python train.py --train_examples=295000 --image_size=32 --rotation_deg=10 --color_jitter=0.2 --tokenizer="char" --arch="wide_resnet" --norm="batchnorm" --depths=[2, 3, 3] --stem="single" --avg_pool_shortcut=false --residual_init="scaled_by_depth" --optimizer="muon" --steps=15200 --batch_size=128 --adamw_weight_decay_other_params=0
Rows from block 4 of a small CTC image transcriber, named by matrix and row number. Rows with one number belong to one channel. Each number is 500 + 40 x the weight over its row's rms, rounded and kept within 0 to 999. All counts start at 0. Numbers have three digits each. After the name is the row's rms in percent of the matrix's.
After each channel's rows are labels from the 100 images, of 14976, where the channel reaches its highest value: "strongest on" is what is common among them; "peak on" is the class under the peak. Only what is clearly more common there than usual is listed. The data: numbers of one to four digits printed on busy colour backdrops.
# convs0: first 3x3 conv (model.blocks.4.convs.0.weight, 192x192x3x3, each kernel summed), inputs 128-191
# convs1: second 3x3 conv (model.blocks.4.convs.1.weight, 192x192x3x3, transposed, each kernel summed), outputs 128-191

convs0.11 085:513549469503502438467422484441417492538465456503462464500465509512541430492500516461409502530555471479506557520481489451502456473504488543480561540503523507459534495389533555574506428512427594
convs1.11 093:500531539504503465446454444558531439487525466443475485542503554511481482473554492461500541488513491521533509584530492509441508480516463496543472489568515549474517484533518482464483536512556563
strongest on: the digit 4; last digit: 4
peak on: digit 4

convs0.67 090:557547480529491539462546451476465453460458439477513471511458541471440504528473461525481484471402441456480450439464519541550572500500487524490507456508452459388522472408416535494533528490472542
convs1.67 087:491472514543495480433523491484473472500464455501603481559488476543515457513478498488515500468519497502560501575505440539513486517512500524500488471467393451529450475559460490482485527505451415
strongest on: the digit 8; length: four; last digit: 8
peak on: digit 8

convs0.134 104:413448526485510519542496485442523472500430519547452575516536500550527478573548498530547529481470463475526480525563478520511462484460533499515477464507531523410514428461505538444457531468483542
convs1.134 119:498523487566411438529486523515554441511472543548492579475517484505549538483503420438524463509500512480457522452435532487527474483458495506448558527493523507480466532511538483499470510539534505
strongest on: the digit 9; first digit: 9; last digit: 9
peak on: digit 9

convs0.83 106:451480524522494512505490510568455514516524415454521531478560508434544452439466475491532525534443518465528484527478453454523525512452516554490528522512515479539511453409438516556502498466487476
convs1.83 103:493554453547524516485482542477503436481569460523516523514529472504441526546472505540431487467479494486600481574555496552477459501476452478603511469501528479454476488523472487471499495501490537
strongest on: the digit 8; length: four
peak on: digit 8

convs0.65 092:484444529427465538488510459524539511439494478477552470499502470548418471527506466485504531555407510461533541428526552461462437520528488541477493477417496444465492496519524476471520411465446524
convs1.65 090:462468425500510500537429531402535548596440522531568558489465509492496422511460422480475534498492429449461531415511470486480519474499541507479487510499534485529461511498497559544436513489552513
strongest on: the digit 9; last digit: 9; first digit: 9; length: two
peak on: digit 9

convs0.118 109:535543503453491560536482476427530443441485471466524506488489511426506380587474507478491553538477496489505497511483448436437517498446535456471524517490568493557475523457502547480487466564505487
convs1.118 109:503511503541447535493535497448542537537482519501477464550477510536544469461467472440470463508551533473538439499570448439465479531579415555516486499526457519547522423512482510524525513480475560
strongest on: the digit 8; last digit: 8; first digit: 8
peak on: digit 8